{"arch": "efficientnet_v2", "model": "multi-label image tagger", "dataset": "seven-segment displays showing three digits", "train_examples": 195000, "image_size": 32, "crop_scale_min": 1, "horizontal_flip": false, "translate": 0.12, "color_jitter": 0.2, "norm": "batchnorm", "activation": "silu", "channel_attention": "eca", "padding_mode": "replicate", "depths": [3, 4, 5, 3], "kernel_size": 3, "stem": "single", "expansion": 4, "widths": [16, 32, 64, 128], "num_labels": 18, "init": "small_normal", "residual_init": "none", "optimizer": "adamw", "lr": 0.0017, "beta1": 0.9, "beta2": 0.999, "eps": 1e-08, "grad_clip": 1.0, "steps": 9300, "batch_size": 128, "epochs": 6.1, "lr_schedule": "cosine_restarts", "final_lr_fraction": 0, "warmup_steps": 460, "weight_decay": 0.2}
Rows from block 9 of a small multi-label image tagger, named by matrix and row number. Rows with one number belong to one channel. Each number is 200 + 30 x the weight over its row's rms, rounded and kept within 0 to 999. All counts start at 0.
After each channel's rows are labels from the 100 images, of 14976, where the channel reaches its highest value: "responds to" is what is common among them. Only what is clearly more common there than usual is listed. The data: seven-segment displays showing three digits.
# convs0: expand pointwise conv (model.blocks.9.convs.0.weight, 256x64x1x1), inputs 0-63
# convs1: depthwise 3x3 conv (model.blocks.9.convs.1.weight, 256x1x3x3), a 3x3 kernel
# convs2: project pointwise conv (model.blocks.9.convs.2.weight, 64x256x1x1, transposed), outputs 0-63

convs0.202,231,181,244,241,181,168,234,168,188,221,215,188,177,172,166,197,177,223,213,193,222,219,192,236,171,276,257,193,198,201,198,162,154,244,211,213,229,188,202,180,189,155,267,164,197,232,192,219,220,202,193,200,237,245,238,197,198,200,214,116,176,218,245,214
convs1.202,192,211,163,171,184,183,259,225,167
convs2.202,232,238,206,246,168,231,230,202,163,141,198,146,184,174,126,201,210,203,197,223,217,213,163,236,201,272,209,235,199,236,206,222,218,149,218,148,191,182,154,194,213,150,198,189,210,193,200,176,163,197,196,208,188,176,203,168,172,219,190,139,170,149,201,214
responds to: glare; dark on pale; third digit: 1

convs0.150,198,167,210,200,179,229,234,210,217,210,249,179,171,209,162,191,230,203,184,152,174,156,205,206,211,181,165,185,243,253,197,215,185,165,227,270,181,201,217,183,221,230,200,262,213,213,265,220,204,233,170,219,247,153,235,237,168,189,240,182,251,213,160,180
convs1.150,171,189,207,209,192,186,186,275,230
convs2.150,206,213,197,183,209,269,206,222,181,219,163,201,205,213,210,199,185,226,182,197,194,108,208,221,215,129,179,235,228,250,174,207,137,189,222,253,191,224,182,217,218,276,184,236,224,145,190,214,203,231,213,225,184,218,210,208,187,198,208,222,250,218,186,243
responds to: white glow; the digit 4; third digit: 4; second digit: 4

convs0.183,175,206,201,103,214,196,192,258,185,192,193,240,247,202,262,162,142,181,206,223,147,262,225,196,211,247,217,231,182,198,172,192,236,187,218,158,177,150,191,212,209,213,191,192,192,175,197,227,217,216,218,191,205,242,227,186,218,199,195,203,152,239,214,239
convs1.183,168,163,228,229,181,247,181,208,167
convs2.183,187,220,237,209,161,242,180,184,168,220,201,224,231,237,161,213,251,224,201,185,252,182,115,220,191,183,202,214,147,189,269,184,166,219,186,188,170,164,193,204,217,209,169,233,205,160,184,211,201,242,156,208,151,186,182,172,186,213,213,247,241,179,207,156
responds to: green glow; first digit: 7; third digit: 1

convs0.209,192,203,200,259,195,201,205,195,175,216,194,206,208,203,182,201,165,200,187,217,307,251,205,235,203,239,238,206,185,221,194,184,160,191,239,190,204,188,149,170,187,144,210,154,162,192,172,186,136,186,204,203,196,209,213,161,138,238,171,156,209,184,219,241
convs1.209,208,192,180,211,184,181,170,130,167
convs2.209,206,206,167,150,197,226,189,187,230,232,166,169,228,269,252,220,191,206,234,169,141,175,165,150,234,162,155,227,193,175,230,164,226,203,190,216,205,212,227,237,188,237,181,249,255,187,195,244,218,232,203,173,171,166,168,212,179,174,192,230,207,198,183,239
responds to: glare; third digit: 9

convs0.195,190,190,187,203,221,153,176,208,208,199,178,214,193,172,165,206,138,190,270,210,180,159,148,187,226,191,211,193,152,212,215,172,185,247,194,215,204,204,200,165,188,163,228,193,221,260,177,209,208,184,200,152,196,154,191,209,270,269,197,176,192,201,149,137
convs1.195,184,166,184,197,279,203,209,203,211
convs2.195,172,226,218,223,171,217,203,188,200,216,193,247,211,209,181,201,215,181,191,240,150,206,203,222,214,231,192,222,266,173,261,220,199,229,216,240,156,222,212,195,148,202,205,181,192,173,176,228,229,144,167,198,237,160,210,251,237,221,159,121,159,203,227,164
responds to: the digit 5; third digit: 5; second digit: 2

convs0.100,185,166,223,212,202,206,221,214,213,251,214,177,188,235,147,203,194,253,282,219,170,213,121,197,205,239,195,246,221,138,233,212,188,220,226,242,227,230,181,205,141,186,216,179,194,180,196,214,208,223,167,203,190,182,188,202,249,190,168,173,229,250,184,175
convs1.100,180,247,187,210,236,217,208,141,209
convs2.100,194,215,164,237,206,190,213,233,234,172,181,230,192,202,179,188,241,213,188,258,154,207,263,240,189,245,175,238,254,187,239,213,175,186,207,245,155,199,226,194,157,228,201,186,185,199,178,196,269,154,167,206,236,200,174,224,218,233,204,146,152,209,232,198
responds to: the digit 5; third digit: 5; green glow; second digit: 2

convs0.127,241,215,179,191,216,210,200,256,168,209,231,235,263,180,241,200,167,224,156,218,168,245,208,190,160,206,217,246,222,221,197,205,188,114,256,157,236,210,177,227,205,219,226,184,213,151,216,159,204,194,241,200,191,247,213,208,207,214,188,170,162,181,207,243
convs1.127,228,142,186,232,164,206,226,214,223
convs2.127,196,194,213,173,212,176,203,175,252,153,174,103,217,209,185,217,207,220,262,237,199,203,221,176,220,232,191,228,216,172,171,201,268,151,191,201,201,179,194,211,159,213,177,188,202,190,223,235,219,182,198,215,197,185,270,192,236,185,195,232,169,260,146,187
responds to: glare; the digit 1; second digit: 1

convs0.120,200,186,183,239,194,169,237,209,165,206,216,225,132,198,166,205,151,184,238,159,193,169,181,229,236,183,212,202,263,279,199,211,197,223,217,234,234,194,206,164,220,208,240,227,230,248,222,198,212,215,206,204,271,139,235,215,210,212,218,184,215,194,160,171
convs1.120,169,217,241,169,209,204,232,251,222
convs2.120,231,218,212,204,195,211,247,206,173,218,171,178,130,218,162,208,186,213,197,198,213,139,175,253,206,189,185,201,226,294,157,209,168,210,211,235,172,195,208,198,246,263,246,217,212,181,184,188,164,202,246,246,185,172,209,231,215,217,184,218,221,187,154,230
responds to: white glow; the digit 5; third digit: 5; first digit: 1

convs0.189,204,131,215,166,185,179,199,149,199,197,167,197,208,182,222,164,164,229,216,180,192,201,206,217,211,252,230,235,182,233,197,182,231,226,208,223,230,178,228,239,189,196,209,187,195,216,224,170,222,201,194,196,213,217,247,162,163,182,237,197,141,314,190,250
convs1.189,197,141,198,213,237,192,180,156,175
convs2.189,217,204,241,229,189,197,206,174,181,210,194,177,165,207,204,185,198,258,226,162,204,204,175,241,167,240,166,215,263,199,259,159,188,200,201,226,188,208,269,260,171,204,211,230,176,203,203,211,250,213,187,218,166,129,205,187,165,173,160,223,153,196,249,216
responds to: the digit 9; first digit: 9; third digit: 9

convs0.194,201,164,191,201,167,233,197,183,205,210,149,201,217,206,204,229,243,219,170,184,195,185,151,242,235,242,213,220,174,152,258,212,172,211,248,216,226,202,181,190,182,223,221,254,171,154,187,182,191,133,240,260,173,203,183,262,156,171,179,169,205,169,199,198
convs1.194,194,259,231,215,239,187,192,237,216
convs2.194,216,227,201,234,178,171,132,206,206,214,209,248,218,228,224,153,210,103,146,174,187,230,229,210,199,171,215,177,202,212,198,223,225,223,241,186,278,184,151,203,200,198,179,227,188,229,205,187,236,181,191,228,227,162,183,164,180,210,245,172,183,236,188,197
responds to: the digit 4; third digit: 4; dark on pale

convs0.9,207,155,160,173,231,173,154,168,254,233,237,196,215,169,247,200,212,236,211,201,180,240,216,159,214,232,235,248,212,165,188,215,203,150,260,205,181,221,187,209,189,237,177,108,166,163,209,163,205,206,191,179,230,224,220,179,204,218,210,167,172,228,199,203
convs1.9,201,230,187,218,189,197,162,136,169
convs2.9,176,224,199,184,182,253,243,208,141,208,113,213,171,155,183,178,152,200,197,152,174,189,206,210,235,192,192,175,179,239,201,193,209,229,163,184,191,181,247,225,244,205,239,232,227,221,155,202,178,229,206,196,184,172,187,250,203,180,196,179,126,179,198,163
responds to: dark on pale; the digit 6; first digit: 6; third digit: 8

convs0.233,162,133,169,203,210,154,145,206,234,190,203,259,222,151,181,194,192,170,145,193,174,177,212,171,197,198,192,179,231,239,205,232,236,217,226,253,198,179,212,224,199,187,175,222,181,229,194,222,209,176,269,196,230,157,242,236,197,245,246,192,170,223,173,185
convs1.233,207,278,186,179,179,182,202,177,202
convs2.233,215,240,197,220,191,237,195,168,156,206,147,238,195,230,208,207,190,209,154,208,182,212,278,233,213,168,206,199,213,194,260,185,178,211,194,204,225,147,245,212,172,223,190,237,221,202,181,168,225,158,196,202,172,177,167,246,176,192,238,148,140,173,256,188
responds to: the digit 4; white glow; second digit: 4; first digit: 4

convs0.172,244,159,206,256,209,168,201,182,189,211,229,177,175,158,181,173,195,193,174,201,263,220,216,213,168,223,262,178,175,231,217,208,185,206,219,187,212,205,181,188,225,133,247,147,151,233,188,207,197,152,151,166,245,201,241,226,182,185,191,139,199,184,233,195
convs1.172,182,178,213,171,178,228,185,267,184
convs2.172,234,209,209,236,229,196,206,164,183,188,245,197,185,123,162,201,223,212,186,215,248,235,211,230,143,204,262,199,202,218,159,226,193,167,189,195,173,178,179,184,217,162,190,134,136,181,206,150,199,123,199,227,193,204,233,194,225,197,208,187,205,186,218,162
responds to: glare; third digit: 1

convs0.5,191,221,251,202,166,184,157,182,191,203,192,192,191,140,189,166,201,170,209,153,159,167,203,227,182,226,195,151,206,139,232,178,174,269,172,168,160,229,221,218,148,201,225,236,213,194,212,196,202,163,216,206,184,113,161,202,222,209,188,167,162,201,215,217
convs1.5,198,155,200,176,182,210,198,263,234
convs2.5,160,237,241,202,183,277,192,195,200,194,183,154,196,151,221,184,214,218,207,155,157,202,158,187,207,210,209,184,212,187,239,157,201,218,177,194,170,209,204,293,189,214,211,240,191,197,211,228,199,200,187,181,206,140,164,220,175,200,163,165,144,199,264,174
responds to: dark on pale; the digit 9; third digit: 9

convs0.223,201,229,182,210,211,202,239,267,195,230,181,193,159,248,262,205,188,195,189,197,194,221,212,251,193,191,202,142,227,160,189,230,171,219,210,290,177,187,265,158,257,203,181,182,196,236,180,226,185,197,231,198,209,207,210,159,183,207,170,220,196,243,229,173
convs1.223,193,185,165,172,172,156,171,156,183
convs2.223,211,189,197,229,179,198,161,186,199,163,207,203,202,198,162,207,219,207,211,206,175,202,194,201,200,213,217,242,204,248,218,208,244,113,196,122,216,228,100,226,172,206,209,206,214,177,206,204,218,206,164,180,153,181,193,234,242,222,231,189,236,141,163,173
responds to: dark on pale

convs0.3,195,164,219,211,123,225,185,175,182,188,199,192,192,186,204,195,239,169,230,196,208,196,203,195,235,180,199,177,205,236,140,150,226,220,119,163,229,246,186,196,193,153,243,176,186,182,164,217,197,143,238,188,225,223,156,219,203,214,205,200,195,151,158,145
convs1.3,231,224,225,177,186,228,225,232,253
convs2.3,174,175,178,197,142,184,232,189,188,190,198,204,195,217,160,170,220,192,235,188,195,244,197,208,248,240,180,185,169,227,198,162,217,235,124,170,251,224,189,189,206,178,199,200,262,214,135,186,235,196,205,230,159,199,181,220,218,163,142,178,185,144,200,152
responds to: amber glow; the digit 1; first digit: 1; third digit: 8

convs0.201,190,216,205,187,194,225,159,168,194,213,215,230,191,213,211,140,177,221,174,184,207,235,175,227,186,163,172,278,261,214,199,190,228,216,185,239,214,196,198,318,137,227,192,249,200,190,176,201,203,209,212,216,209,183,217,208,173,191,188,239,175,238,225,222
convs1.201,195,201,185,186,217,164,174,227,132
convs2.201,175,197,245,216,224,160,214,258,189,204,170,229,223,224,169,221,193,175,232,233,186,191,192,231,217,233,230,173,257,183,263,176,191,200,165,250,196,152,212,238,199,197,241,238,193,195,170,242,245,250,143,190,213,207,203,152,199,228,218,239,209,187,241,168
responds to: the digit 6; second digit: 6; first digit: 4

convs0.155,195,203,230,203,185,185,228,153,185,179,190,156,200,207,161,172,177,152,302,171,206,205,147,239,209,180,189,188,202,178,214,210,228,238,139,220,216,211,234,218,160,155,251,214,199,198,240,181,171,211,191,194,183,161,199,151,222,195,179,215,177,267,183,193
convs1.155,175,177,207,201,238,191,219,130,194
convs2.155,172,138,228,203,287,210,217,189,237,231,171,199,195,208,211,178,241,261,197,230,190,209,252,204,190,212,213,204,237,137,165,170,184,188,223,215,199,211,208,215,176,222,173,174,213,206,234,164,275,187,128,190,207,215,204,188,217,233,170,216,215,236,222,191
responds to: the digit 9; third digit: 9; first digit: 9; second digit: 9

convs0.246,247,159,191,135,199,211,169,129,234,182,159,181,225,247,230,180,187,238,155,219,204,224,234,226,222,225,189,193,237,217,181,241,180,192,214,223,234,173,205,206,229,259,166,189,183,195,220,175,227,239,181,170,176,233,201,212,144,206,161,189,157,210,229,235
convs1.246,206,143,214,193,204,205,186,265,194
convs2.246,154,173,166,187,219,115,199,208,249,201,251,222,202,178,157,193,229,186,195,230,180,173,218,193,169,233,179,216,273,182,181,234,217,222,180,261,191,177,226,189,175,189,215,154,153,223,166,252,231,211,165,197,225,194,218,204,240,248,214,226,211,206,204,214
responds to: the digit 4; the digit 5; third digit: 4; second digit: 4

convs0.110,223,218,155,167,238,188,215,236,205,207,175,257,241,202,266,176,208,154,127,202,260,211,230,214,195,182,231,163,164,222,178,212,198,164,248,217,249,225,195,211,205,208,207,178,170,179,196,147,204,170,225,196,238,205,194,177,163,210,219,211,186,159,246,166
convs1.110,259,256,185,194,217,198,189,184,222
convs2.110,216,189,178,159,203,258,194,165,188,179,180,192,199,144,189,187,188,214,187,179,131,166,172,163,182,201,224,198,182,208,178,175,204,251,196,189,188,159,243,262,219,198,163,201,188,254,199,144,179,216,195,180,205,238,173,202,153,204,226,148,171,170,275,183
responds to: blue glow; glare

convs0.240,187,210,214,165,200,191,217,193,226,190,194,195,218,232,201,179,194,214,259,233,173,195,126,224,186,195,158,187,218,179,229,211,203,220,197,260,202,264,195,208,161,245,248,176,165,155,233,200,212,160,184,194,213,177,182,246,275,205,144,156,180,243,205,185
convs1.240,204,232,218,191,212,192,203,132,158
convs2.240,186,211,230,237,208,229,152,187,233,204,187,202,203,272,192,182,229,248,181,226,154,227,198,234,206,258,186,241,210,148,186,167,216,208,201,180,188,238,168,190,172,231,209,152,194,174,261,132,224,192,138,211,178,168,156,225,220,192,178,189,209,208,223,216
responds to: the digit 5; the digit 6; dark on pale; third digit: 5

convs0.245,174,173,210,223,238,236,206,168,220,163,197,155,224,216,167,218,211,240,250,236,246,174,202,217,208,132,226,198,205,198,227,211,244,232,168,196,187,167,197,195,199,178,144,168,196,176,219,193,159,219,121,158,198,188,212,205,178,215,199,270,201,240,219,155
convs1.245,204,207,282,194,214,206,217,176,213
convs2.245,188,260,226,258,177,204,239,210,194,194,199,149,211,214,145,242,183,212,213,256,217,191,185,187,215,209,206,176,223,155,207,180,202,142,197,151,209,242,185,178,187,149,216,185,260,173,165,222,213,153,237,190,227,191,251,198,225,236,176,192,144,223,210,181
responds to: the digit 7; second digit: 7; third digit: 4; style: dark on pale

convs0.161,245,173,184,166,176,173,123,134,195,166,206,246,177,157,180,167,176,201,179,232,181,210,184,174,191,229,163,243,199,270,187,217,225,170,199,176,199,203,151,256,159,215,229,217,179,158,175,181,219,193,199,169,181,208,180,211,226,212,205,158,227,181,164,226
convs1.161,208,193,146,202,135,186,200,190,177
convs2.161,176,257,228,215,223,181,241,204,213,210,163,209,212,232,215,189,205,210,156,209,222,205,184,211,174,182,223,161,169,162,179,171,163,267,236,252,221,182,254,160,240,190,193,229,187,231,194,197,186,182,237,209,242,201,218,200,148,217,175,194,187,266,277,211
responds to: the digit 5; second digit: 5; third digit: 1

convs0.136,201,212,203,241,212,204,195,207,164,227,202,211,226,194,190,191,164,211,176,214,275,244,214,258,200,245,252,204,176,242,198,198,159,202,229,180,219,194,144,192,189,140,196,151,180,176,152,192,175,190,216,219,202,200,227,162,129,249,181,168,186,181,226,250
convs1.136,194,184,183,228,200,176,199,129,167
convs2.136,209,195,160,166,181,230,198,211,207,229,157,189,232,260,236,211,170,212,224,183,178,186,161,172,239,187,147,225,197,177,257,179,232,213,215,219,212,201,219,221,184,217,183,248,253,195,167,267,195,255,185,169,168,168,164,194,153,210,171,204,213,193,181,266
responds to: glare; red glow

convs0.135,238,194,140,220,192,198,159,112,199,113,217,223,236,187,191,254,201,217,210,227,248,191,188,164,185,202,211,250,176,230,175,203,218,213,182,233,207,169,214,206,221,210,186,140,206,193,205,196,187,227,209,190,204,274,229,175,165,181,218,199,164,209,215,181
convs1.135,192,217,186,186,184,141,223,197,255
convs2.135,169,199,214,226,208,177,188,215,260,220,185,196,192,246,214,162,261,190,218,199,214,190,160,231,217,193,229,247,230,203,217,229,225,195,204,256,208,236,187,250,160,219,210,193,176,151,227,217,202,178,169,219,236,138,221,232,205,241,187,259,209,259,231,152
responds to: the digit 9; second digit: 9; the digit 1; first digit: 9

convs0.7,173,137,230,233,203,181,228,175,171,193,203,148,167,161,200,205,180,249,244,154,186,207,184,192,233,236,193,214,209,175,197,162,217,244,179,208,237,197,262,207,139,174,228,227,188,206,242,217,191,224,179,235,177,157,203,157,177,193,200,205,188,259,172,258
convs1.7,185,158,168,186,267,208,201,183,190
convs2.7,186,163,193,229,229,184,173,156,153,211,183,190,162,191,230,192,230,258,179,153,177,184,251,244,166,194,201,221,212,191,212,170,182,230,182,215,238,190,289,245,161,204,240,228,218,188,196,174,230,206,192,249,186,232,223,193,166,174,238,217,172,207,238,243
responds to: the digit 9; third digit: 9

convs0.182,221,220,201,197,219,184,278,254,180,244,167,208,167,235,192,225,165,194,209,194,230,178,233,247,209,186,210,164,242,225,172,224,200,215,219,256,227,225,263,146,275,239,212,199,196,214,199,211,182,221,229,218,226,162,232,163,177,219,229,206,224,222,205,182
convs1.182,200,174,176,193,191,140,176,176,155
convs2.182,203,186,193,180,170,206,129,202,217,136,225,180,227,164,198,195,221,188,203,205,199,247,184,175,186,218,215,218,176,177,239,191,231,147,200,120,181,184,119,236,151,187,208,196,198,183,212,207,229,204,162,168,147,200,146,218,220,220,200,210,217,146,190,176
responds to: dark on pale

convs0.115,211,230,229,192,127,153,219,145,167,205,244,194,183,173,168,156,177,162,274,173,244,176,161,225,222,182,171,154,196,237,196,197,248,225,151,188,203,199,178,217,186,198,214,229,189,208,183,208,176,180,237,195,215,157,133,193,228,217,189,181,202,220,174,196
convs1.115,181,191,183,180,242,205,214,265,227
convs2.115,216,232,164,165,147,192,215,228,173,210,216,199,194,197,183,150,175,177,224,165,197,196,187,271,204,185,189,220,164,271,217,222,195,238,127,229,221,223,191,268,218,180,214,253,216,217,169,203,165,188,242,229,211,207,161,239,197,172,158,211,204,190,165,197
responds to: amber glow; the digit 8; second digit: 8; third digit: 8

convs0.181,238,231,210,225,226,151,193,182,166,199,195,225,171,230,204,195,169,237,239,222,184,223,130,208,179,197,198,235,204,204,228,150,186,204,198,202,210,198,170,177,166,229,274,190,232,279,179,166,250,200,174,147,195,203,194,146,201,191,202,151,170,189,205,161
convs1.181,181,274,187,168,178,202,180,204,189
convs2.181,160,210,202,237,202,150,193,164,210,234,201,234,244,197,198,226,177,235,245,222,195,177,206,211,203,296,173,178,203,201,227,203,216,179,172,191,172,210,253,170,190,241,246,191,200,177,203,264,187,275,147,181,181,236,222,168,218,207,192,240,213,209,183,203
responds to: the digit 5; the digit 7; second digit: 5; second digit: 7

convs0.185,208,137,241,174,226,181,146,149,188,153,171,209,207,141,213,184,170,206,209,186,237,203,206,200,228,197,217,171,183,226,159,184,227,196,164,213,213,158,205,203,191,207,204,192,178,233,235,177,232,219,213,168,227,201,255,118,167,204,191,183,158,272,230,204
convs1.185,200,128,157,211,222,216,214,198,199
convs2.185,249,193,170,242,212,135,225,147,199,234,255,207,238,207,251,232,210,259,185,203,216,193,197,242,182,230,197,219,212,190,209,177,195,236,248,193,203,198,249,147,179,189,214,188,214,194,236,196,216,236,192,223,153,227,225,159,185,204,204,195,237,201,187,281
responds to: the digit 9; third digit: 9; the digit 3; second digit: 3

convs0.109,198,165,187,197,187,184,147,138,199,191,206,250,242,155,206,178,173,205,162,245,195,251,186,193,187,256,196,245,173,188,196,181,157,173,270,201,142,139,163,198,158,207,221,178,207,187,196,188,208,229,197,200,212,255,234,180,205,203,191,175,206,215,219,250
convs1.109,141,204,200,196,205,214,230,235,246
convs2.109,181,173,231,182,241,173,193,231,203,185,234,182,222,143,181,227,201,199,180,256,189,232,234,183,175,162,222,212,162,153,213,210,161,146,210,146,140,166,152,224,198,202,178,177,176,165,221,204,240,223,198,198,219,271,210,191,247,228,241,209,193,236,198,219
responds to: green glow; glare

convs0.243,247,167,160,142,222,215,188,190,271,216,210,222,246,172,263,197,202,204,165,218,182,234,210,154,182,240,202,248,182,159,190,229,191,126,223,215,229,207,187,223,190,214,176,150,184,207,223,162,228,180,182,188,161,252,199,153,204,209,184,183,177,205,217,204
convs1.243,217,199,220,201,199,179,163,156,139
convs2.243,196,271,215,184,142,239,228,220,150,235,131,235,170,188,151,190,159,186,210,183,219,182,177,221,232,189,232,197,198,254,203,197,200,239,160,193,157,175,243,215,237,198,220,219,211,206,136,216,172,208,221,197,207,192,173,221,220,198,206,204,144,154,227,184
responds to: dark on pale; third digit: 1

convs0.147,157,249,199,173,220,171,245,254,214,219,184,216,227,180,224,181,198,145,186,158,243,153,235,223,164,213,188,158,176,204,165,224,181,192,241,220,255,252,248,184,205,170,206,208,196,203,190,206,155,244,220,226,180,208,224,204,170,191,180,211,235,223,262,161
convs1.147,199,206,223,244,265,214,215,229,213
convs2.147,177,222,186,180,202,217,233,162,199,179,199,207,185,222,185,182,231,192,171,212,203,177,233,196,183,233,165,203,147,227,185,197,188,273,162,245,245,216,231,215,181,178,226,200,206,197,169,204,175,211,181,233,289,254,215,215,168,187,170,183,159,240,284,185
responds to: blue glow; first digit: 1; third digit: 8

convs0.210,194,236,169,188,256,158,237,247,194,162,178,237,223,174,195,168,190,167,161,213,230,191,169,216,175,171,158,129,208,215,161,204,206,192,210,205,278,223,240,211,184,180,221,214,195,219,160,218,164,243,199,206,187,173,219,195,186,220,199,245,164,227,231,142
convs1.210,178,171,225,226,198,207,151,171,154
convs2.210,178,210,204,223,228,253,206,190,251,231,177,243,190,229,209,173,199,189,154,233,189,230,239,196,186,166,188,191,205,185,252,170,173,227,240,213,186,228,168,197,141,171,158,223,247,189,181,202,187,179,177,261,266,228,231,197,195,244,160,204,218,223,224,143
responds to: blue glow; the digit 7; first digit: 7; first digit: 4

convs0.211,231,232,220,237,201,225,174,155,189,169,256,197,170,238,142,212,158,219,196,183,209,182,190,156,165,201,249,177,218,248,175,195,179,201,175,230,182,179,185,239,242,210,220,198,217,229,196,179,257,271,248,144,176,246,206,218,184,202,213,167,202,168,221,183
convs1.211,184,218,215,206,157,149,213,168,161
convs2.211,165,139,191,221,232,189,202,165,193,206,258,227,272,198,219,199,216,181,242,208,227,269,174,183,184,245,200,236,199,216,196,230,216,229,215,200,168,178,215,220,179,160,213,183,226,153,236,222,180,221,235,221,211,239,263,156,215,182,192,207,155,250,201,177
responds to: the digit 7; third digit: 7; the digit 9; second digit: 9

convs0.126,198,150,162,200,203,184,179,213,253,173,200,223,194,202,183,217,194,185,263,223,161,226,149,180,238,160,126,257,208,209,226,248,212,222,222,234,151,233,175,182,183,215,191,171,186,202,228,188,206,193,159,190,197,164,186,207,245,193,148,145,186,210,163,168
convs1.126,180,188,201,201,156,171,206,131,203
convs2.126,177,224,231,216,168,228,228,130,131,220,151,218,201,178,210,207,160,236,219,164,185,195,211,218,210,212,239,157,164,194,216,158,236,211,156,161,208,180,255,209,221,190,228,232,224,179,230,212,160,210,169,185,185,205,197,190,154,138,221,188,159,209,250,195
responds to: blue glow; red glow; third digit: 9

convs0.191,129,230,215,146,223,206,245,226,214,176,173,251,254,191,152,194,195,171,155,240,195,185,211,221,190,231,162,207,171,197,204,191,188,181,227,220,193,224,190,169,200,187,205,210,250,174,157,209,181,290,197,244,159,248,206,216,221,184,167,181,215,206,236,209
convs1.191,187,181,160,189,183,151,185,166,157
convs2.191,259,186,180,242,142,224,184,180,188,228,204,184,167,199,195,221,162,225,263,142,188,191,180,200,255,144,231,201,263,221,184,204,226,185,173,215,182,220,186,213,219,206,207,193,199,150,242,218,172,160,231,153,182,142,183,207,207,203,236,199,220,159,161,196
responds to: amber glow

convs0.170,157,164,225,175,196,202,197,213,149,204,166,232,162,168,184,186,137,190,184,187,189,143,224,199,221,182,212,236,254,272,203,165,218,201,184,199,185,175,203,181,239,230,247,237,196,183,218,178,208,217,223,195,267,202,258,237,214,227,238,182,209,235,154,208
convs1.170,207,241,184,210,161,225,240,213,246
convs2.170,218,217,213,205,176,210,224,193,152,215,155,171,164,210,139,237,173,216,209,208,187,201,220,214,238,173,180,241,165,269,178,208,149,178,201,165,202,185,191,211,256,281,186,225,239,205,159,178,220,219,241,248,189,209,219,231,225,188,192,182,173,210,180,257
responds to: white glow; the digit 1; first digit: 1; second digit: 1

convs0.255,227,228,200,161,167,190,228,174,231,208,170,193,213,215,161,182,174,221,274,231,207,208,125,201,236,194,214,223,210,170,222,225,184,229,197,248,199,235,184,217,155,201,220,167,197,142,216,191,191,175,210,158,175,136,217,207,258,262,160,197,209,225,192,174
convs1.255,196,257,218,191,170,197,199,152,166
convs2.255,192,203,202,248,210,245,166,187,176,248,214,203,179,222,165,190,206,217,209,211,162,222,170,249,214,258,178,224,229,200,226,219,126,240,214,212,158,231,169,188,181,240,243,214,210,165,245,164,246,208,166,217,183,156,145,227,190,178,176,164,190,184,242,183
responds to: the digit 6; third digit: 6; dark on pale

convs0.213,257,187,193,174,170,217,185,133,197,167,209,214,173,217,189,209,166,265,189,197,246,219,244,202,184,198,207,213,246,253,141,190,206,145,186,232,191,154,223,222,229,237,163,199,238,197,212,206,238,230,176,162,173,263,223,192,174,172,210,225,205,202,236,207
convs1.213,200,204,197,214,188,207,217,137,142
convs2.213,209,241,167,203,164,161,185,187,220,162,230,217,267,208,203,217,197,160,200,180,164,250,171,185,149,179,222,223,121,224,222,244,186,260,198,188,195,148,176,203,231,209,203,212,192,234,216,172,171,159,253,240,201,221,208,211,214,194,193,159,187,199,190,146
responds to: the digit 9; second digit: 9; third digit: 8; third digit: 6

convs0.116,163,146,176,149,233,130,182,208,202,185,181,259,178,157,187,207,189,189,186,249,194,193,191,170,245,208,197,268,155,234,176,165,194,215,195,224,210,178,194,173,185,216,182,211,225,255,146,195,226,206,269,207,196,202,215,198,227,236,221,185,205,192,154,232
convs1.116,188,151,210,139,205,214,237,216,201
convs2.116,180,248,225,186,198,159,214,300,207,190,213,143,167,224,169,167,228,170,230,216,215,208,164,192,200,200,176,221,186,216,196,185,256,187,204,189,219,226,161,222,241,187,204,200,228,216,194,188,242,249,248,237,191,164,192,199,247,222,150,236,175,234,164,217
responds to: the digit 9; first digit: 9; second digit: 5